{"model": "encoder-decoder audio transcriber", "dataset": "babble in 24 made-up languages, each with its own sounds, syllables and stress or tones, from a formant synthesiser", "train_examples": 39062, "gain_aug_db": 6, "time_shift_ms": 50, "n_mels": 64, "hop_length": 160, "input": "log_mel", "spec_augment": false, "win_length": 512, "tokenizer": "char", "vocab_size": 55, "encoder_arch": "conformer", "encoder_norm": "layernorm", "encoder_activation": "gelu", "encoder_mlp_ratio": 4, "encoder_head_dim": 64, "encoder_fused_qkv": false, "encoder_qk_norm": true, "encoder_inner_norm": false, "encoder_subsampling": 4, "encoder_layers": 16, "encoder_width": 256, "encoder_positions": "rope", "encoder_kernel_size": 15, "fusion": "cross_attention", "decoder_width": 128, "decoder_layers": 7, "decoder_norm": "layernorm", "decoder_norm_position": "res_post", "decoder_activation": "gelu", "decoder_mlp_ratio": 2, "decoder_head_dim": 32, "decoder_fused_qkv": true, "decoder_bias": "none", "decoder_qk_norm": true, "decoder_parallel_block": false, "decoder_dropout": 0.05, "decoder_inner_norm": false, "decoder_drop_path": 0.1, "decoder_positions": "rope", "decoder_cross_attention_every": 1, "decoder_tie_embeddings": false, "init": "xavier_uniform", "residual_init": "zero_last", "optimizer": "soap", "beta2": 0.99, "lr": 0.0026, "beta1": 0.95, "shampoo_beta": 0.95, "eps": 1e-08, "precondition_frequency": 20, "max_precond_dim": 1024, "one_sided": false, "adamw_lr_other_params": 0.0022, "grad_clip": 0.5, "steps": 4200, "batch_size": 48, "epochs": 5.2, "lr_schedule": "cosine", "final_lr_fraction": 0.01, "warmup_steps": 840, "weight_decay": 0.3, "adamw_weight_decay_other_params": 0}
Rows from block 10 of the audio encoder of a small encoder-decoder audio transcriber, named by matrix and row number. Rows with one number belong to one neuron. Each number is 128 + 24 x the weight over its row's rms, rounded and kept within 0 to 255. All counts start at 0. Numbers have three digits each. After the name is the row's rms in percent of the matrix's.
After each neuron's rows are labels from the 100 clips, of 14976, where the neuron reaches its highest value: "responds to" is what is common among them. Only what is clearly more common there than usual is listed. The data: babble in 24 made-up languages, each with its own sounds, syllables and stress or tones, from a formant synthesiser.
# fc1: first MLP up (encoder.blocks.10.ff1.fc1.weight, 1024x256), inputs 64-127
# fc2: first MLP down (encoder.blocks.10.ff1.fc2.weight, 256x1024, transposed), outputs 64-127

fc1.210 079:117132105139073118145123111110144132163171147145163107093143171150140129150111149153120139144160140158136122068138115082084119131137135156117144149167117109116134115121091120132118134127135166
fc2.210 085:144138105133117142098120169132107074063109119117061114145113122215137132135130122118093148122073097126150125127153140163148106135054124106134124133130124150103142139107144115127121147107125114
responds to: /ç/; /ɔɪ/; /y/; /ʌ/

fc1.5 113:153105144126127105125111150091161169143129157130117134126092132093142163091116120104134150079139143113121127132115115123091119115113119093134138138143131140157126099103142086136126152116132102
fc2.5 110:149129104138158156140150139117147112088105130088156119099174149136167161158125127094136129132153192112140080086097134163123135114167112124105101153127130143124139119116174132132105133135111158
responds to: /ʒ/; /w/; /ʊ/; /ɨ/

fc1.23 103:122170096146128155147118140144178158151111096120175123179137138078136122119147119158128129140110079113105165125127170137089162193091139142149138111107139124196133108096147128132117130144135097
fc2.23 104:136134099097148144138184117128146117136103155125135125159136117120117118133128147116108147091144146133126114095141105154092147170150082125109151131118087129102143166101130061136171117139163136
responds to: /d/

fc1.106 101:119105109119109197119138137150137116157093123125124151159125172148169127113154131127111085098136117101125119149159127155138170169101115132098145106109131165115137179106112112130150141150079109
fc2.106 101:171108164126130128100147135103108117168135137149104127106121130109114124153131136153129129121106063139104141175205120115099130134172105134143154091115111125116140086125101118131128107102095103
responds to: /d/; /ʊ/; /ɛ̃/; /a/

fc1.414 095:125157119149162188126146120086183148092089155119133126091138103137183142124160091120146102106129168137090130130098104129108105139167137135179121110119103151135139084121105156121096109155151128
fc2.414 098:094107130107118061138069106136079109119134125122091154116131151118138113103143105100104115114154102083155128091165145144117127107133093162129172186093085104126138171104162111115154134115098135
responds to: /ʒ/; /ɪ/; /k/; /ð/

fc1.108 090:143120128120126125141129130118103147150121152111091137151112112095117172120122127165090099151132136107151142151135113071119134127121091137149163125120136133140117138126130118122139124158120138
fc2.108 095:146144095112134112129169109109155116131100166138107094181139121133144119111149126139172087117109130119089109142122109153106157156154102137173098156128100143130143157101159164138129117136154124
responds to: /ð/; prosody: no stress; /ɪ/; /e/

fc1.280 126:115143158124172137148147116107114118121179144118168137109104136133121156131121109098153151158137159118137108147118111105169128135126143128136127156117127084116132095131155136118076111135130091
fc2.280 118:137129143122188089103117120117137085100132151155165123104156117114114137097124142106132124085114131124144142148105132162129125161145136108134146126095141136126094144126181136162130184127145107
responds to: /ʒ/; /ɨ/; /k˭/; /ɛ̃/

fc1.361 102:131140184170145123117138142117143183163144104136119124129161122100144094147129158137135151123110120093107144104183076099100096137085139099070107119063116125127160164128118115133150082136141127
fc2.361 097:157172120145161145114173126151118119178068114196124147130109168128117137103150135102143111110170137141124111158128115151120134159136146109095138143150158116083109136120083145140145122154143143
responds to: /d/; /ç/; /θ/; /ʊ/

fc1.754 082:148167122134065115110114126084137144166137162122106156105095149148206157152126100163102112134120104104148142112120160120159106136090103110158159085131117133127147110124137126141186144159117134
fc2.754 085:147107106124118153083120176145108122122163113133132133100139114134088127096158118157128134146123118197119154099142095112120113131092191138130140166127140147135099195113104126090106156147129134
responds to: /ç/; /ɔɪ/; /i/

fc1.186 098:110114128131117120111123165130150134100147089157098136132111173127156139122098139134175133123104115121112166081166140128119115116139071133181154083097136121106072116128142120134124116153144104
fc2.186 099:090129149131160115106085143168148095133087093138094127157154107093114110105116117106142142060132155094143122145133116120114089093148083148095078121122117138133119125176126132131120128121091130
responds to: /ɛ̃/; /ɹ/; /dʒ/; /ɪ/

fc1.347 100:148150147152152129165156099094081092143131130101123112104154172123104162148144137138115100131183118155144138129177122107119089101123173107138121182087156146106157115124129092138099122168079122
fc2.347 098:130119148155080145099151142158115133129120119111176124125127110159118141130139161140100150144110133140138174158115144124131114146116126136110117075132117130120177108099134172104187159103122115
responds to: /ç/; prosody: no stress; /ʔ/; /o/

fc1.337 076:133146127093115113132142135093101138131119114109045126142107145133103160150162125104142142121167139116107143121136104147141153109137105162143156136119111118119157091096134126095128147120141143
fc2.337 078:125100074153154157105129180106111102141102135175138102188139089106152098109126119158152108111162108120111132155122118129147106123123117128144116147148103124120089102165100127139125127152145104
responds to: /ð/; prosody: no stress; /ɪ/; /e/

fc1.687 110:106157125155116123160114107133128123153122129140117156140136138191157147145149137140163128101157101121104183104101120133098102133084143115114190135114174147094181128151099146060150100147109102
fc2.687 109:138171136132124109147168102134154127109114126092091112144131087140130114129107143148119106147135140146099132126111154078124108108132132127174085157164134103154099146105133096194117124106144115
responds to: /ð/; /p/; /ts/; /ɑ/

fc1.465 122:140127135109144141150117152101159142170130100144136162144119148139091144112157103118142100125145146149122142098114088123122168159103141135140153152123151086148106149112099099136080113160129119
fc2.465 115:129115135133124092118086108128111099154101186168127130116103159127148130158163140132165096120099119118135158135176116075179135104131138113149050164118118108154100129119128104129111107094121095
responds to: /ɔ̃/; prosody: stress on last syllables; /e/; /g/

fc1.706 094:067093118121127146152099139142140153136171149160114149104134125135140147133123120135101130133162127155152131105149136143098105089105123116095082142135105154167078120129125101113121098155128124
fc2.706 097:103114121140102144137119096121142163097165133110128146129121132134137098116144081115131142148139212103143148133116144143176139192100141154151173107166110106147080139124108137123145087167054152
responds to: /ɔ̃/; /k/; /ɛ/; /g/

fc1.622 094:109106112145112141137136141133111119131130129108122138144112126090135095120110078095148150107110168142166134155130151126166178128098142113145122112186099078132106134111164105146133146113155113
fc2.622 098:156110123143136123120095151118139130069133138171181146119128190143108133116096165092091136140137122137122066127129134156102141130091088074104129107145165138113134136147139088114143186127140188
responds to: /ʒ/; prosody: no stress; /ɪ/; /ɛ̃/

fc1.234 112:125121125156169140124198161072123114149151138139125156146112118143155101111129146160116105132144138158122140115103129108138131149128143098105119115114144113175124080135086149124095102154101122
fc2.234 105:125081092129135118121117106130154114153117101134099102178106142126151146094148140116125065131085119107121159122107139141115080167179089148138140146137098110158108149129145146114164069090173157
responds to: /d/; pink noise; white noise

fc1.480 097:123148122106144093150132108130143141164152192190170127116102133142137151137151155069152174113136083141122157127090144110140125152155104118088142113102155126100137179134137152134125122102136125
fc2.480 092:159129114110136115116127123157128100096107154141147093090153150116148106147142124082121134116118145137115090123137113134137186079136076073160140118153082162137120124137148142162157139112203135
responds to: /ʒ/; /ɪ/; /e/; /ð/

fc1.485 105:188139137129108139113124123099100174114131123123131118115135153150121142157119107150122147103124138117163111149128100126148114104109138149118175145146123182132095144103141094096175108075137135
fc2.485 103:154117112100160102135126119131120135124152128100153121117130139165124150112130096152187130134126125135118113100114097135135119108102157164156106122123131086123114179121118147134145105171139137
responds to: /ç/; /ɔɪ/

fc1.590 125:109099152088157167186133182167134115137096115148154127125141125089098116115181081136154114092117135110100187106132142130110140137149105151122150145145109106120094143127128113131105154120132138
fc2.590 113:120162102129131125096157141121096121150116194137106135107127112141127117098096119086156118163159127113104136072135140099148156136097125118114111126102121078132049138161143135129140138161153136
responds to: /ɛ̃/; /æ/; /tʃ/; /z/

fc1.604 074:133136118127086153136104183111097150140170136163120078096121140175180138141107101121168093115132116102125120096122107137093120115125134133110138097079136156102163153135140106146100110126123150
fc2.604 076:143122111124100128130120110109114120084181143126138113170154117178121171161146129137100124138111127147151122126126148099175124114111156118113113173135128136156153131124083140157153162102135170
responds to: /ç/; /ɔɪ/; /y/

fc1.14 107:142157130136114100151142136096175136128126128130110139113130130140123185110100112126119135135163131144106138107138143094147141152125089122127130138077132134132112166102093126091107099115099101
fc2.14 099:115090097109119158106143119167141152114106100110151155159119147163119137179155163126094132110114128087093125073125153104123084096130116109123146145087138140180136139132146131073127151161179098
responds to: /ɔ̃/; prosody: stress on first syllables; /ɛ/; /x/

fc1.88 099:147118105130140101100170129161113131110123124120106134146143145115138107141101143087136092117108070117117155122146091080150121131119142108096136100131158083098160131119124125158142127158123150
fc2.88 105:149102152114129153144125101122155079131083153112159150115120136150145116136087125137153113108099074120143111122136146144094089175135058130140117113150120121147099146141060105116103126143148122
responds to: /d/; /ɛ/; /ç/

fc1.364 099:162140095135130146098130136172146128090119135153146126144108101131129168151163126185139148119115110132109146102084141076139136067143105109115101085132163153124112133123119114175140122156126146
fc2.364 100:148170155120110120122098145089143134145125107160150084128166157139159151151110134173161115157155142146089129145146127089125129154113115126163151159101109113137105127149109112113120133147136120
responds to: /ð/; prosody: no stress; /ɪ/; /ʒ/

fc1.732 075:158173119123166135112100103096131113125125135143092129127113148170134174119130109136120108142129142141106185118178144124063122120142084135178140088111105096136104100162105159109074160134152139
fc2.732 082:102127097111119113145190141108130134143102163103145144103133143124126081128169130133147123091127137132108122129144102132147073107114117114105147133153104124125111107131153122146082102162109119
responds to: /ð/; prosody: no stress; /ɑ/; /ɪ/

fc1.224 112:121126150148145141128127116101087135137126139089128150128127114152170082120175165137107126155158133136116115127125138106096116133119166163135177142154097130157107126170098101133145102118144145
fc2.224 108:132137157092136122161178115151168090108113114154166126163132174100130096105149138087164174131143145096092089096160098154114106147151074110126156138125150118097117150118145126110135135136121126
responds to: /ð/; prosody: no stress; /ɪ/; /p/

fc1.199 098:106140141146163158152165122115148090131156105158113096121068153150131127123124127096184103134080134171121126124148127090134104166132135126136111171100115082104147132162146129151145152145118152
fc2.199 100:100149174092133149160099167126109105107137146109165128146118118127135123157163133170139095116108142072102092130092154150118168090120146147114126102150115120175150114101161184116176090124093134
responds to: /d/; prosody: stress on first syllables; /ɛ/; /ʊ/

fc1.42 083:112117128107114124140139143105152099149138117148133118130133108154136114154114128129141082103119146129110088129105140096102110109127116119157118096126105123115131146123106147100124128128181167
fc2.42 083:120160153086115165117150078105146129127119120091123139134188118106137134078148128100139136139139114127129159128106145116144143117139158142120138102168118181162149108139140122160129139155119136
responds to: /ɛ̃/; /æ/; /z/; /ɨ/

fc1.693 098:117119161157113146150138177111102076178110105154110107108123178153123151141123110135123139098148118147125100175158156119104109132141149138184132138139121113124136196138115144154135152136112111
fc2.693 099:137113142136095130121110149091138161130184184087112132116098133162132084160134119149154133156184142118131161101074141135129133087130133050146105146106110154120171138123126142119129114146105170
responds to: /ð/; /ɪ/

fc1.255 092:102114132101112089167147114121130138168145159134122119179115204111140141114113087095132122125140183148145136154133130103128081105121174133130102109126136155112146127133125118126141176073124132
fc2.255 100:120139116092100114109128150100118149113173113131139100060115161119072134137180107144105092100138137127116140140118137105102125101112092139153113141118136142128139152131108103117178131071112145
responds to: /ç/; /ɔɪ/; /y/; muffled (low-pass)

fc1.49 108:141102161153125110134123127109105127180104111127118112137160101135145134118156122116114107112105125148137188090130093106109142144102113134147153111069146135118097163086107122118122067182135127
fc2.49 110:134123130077140098139139123110113138083156102170117157108115145070104114128128113133142160134125127117123157128112131137126147088125130141134088135179131151158102116094140155160110134087132106
responds to: /ɔ̃/; /ɛ/; prosody: stress on first syllables; /r/

fc1.487 084:097116129075156171116138129141147122155110142115127105177149117101114110137143127110147102141131151143118144079105141114120115105096152147114121131116146109094166113147121164141129129179167112
fc2.487 085:156138105104169177157101148125093151100149143116119117088095133138092140109154134110127135129100151079129123136131097095062145161145117121111136121160130141111097099171138122090114142137141087
responds to: /ɛ̃/; /æ/; /z/; /g/

fc1.570 083:114097140168148133135102149140119181142122134155113156130110117125096142083111085120129106193124137137139135128130132145151090104123179131155167118101136140114162113111122126110138110065162113
fc2.570 083:139137164136153149104188115100116112102154088172136133070162114151119109169123147125102129118164131120135143110133125127180128121090132112152121157112123180123112133095119157112114116129114116
responds to: /ʒ/; /ts/; /ɪ/; /ð/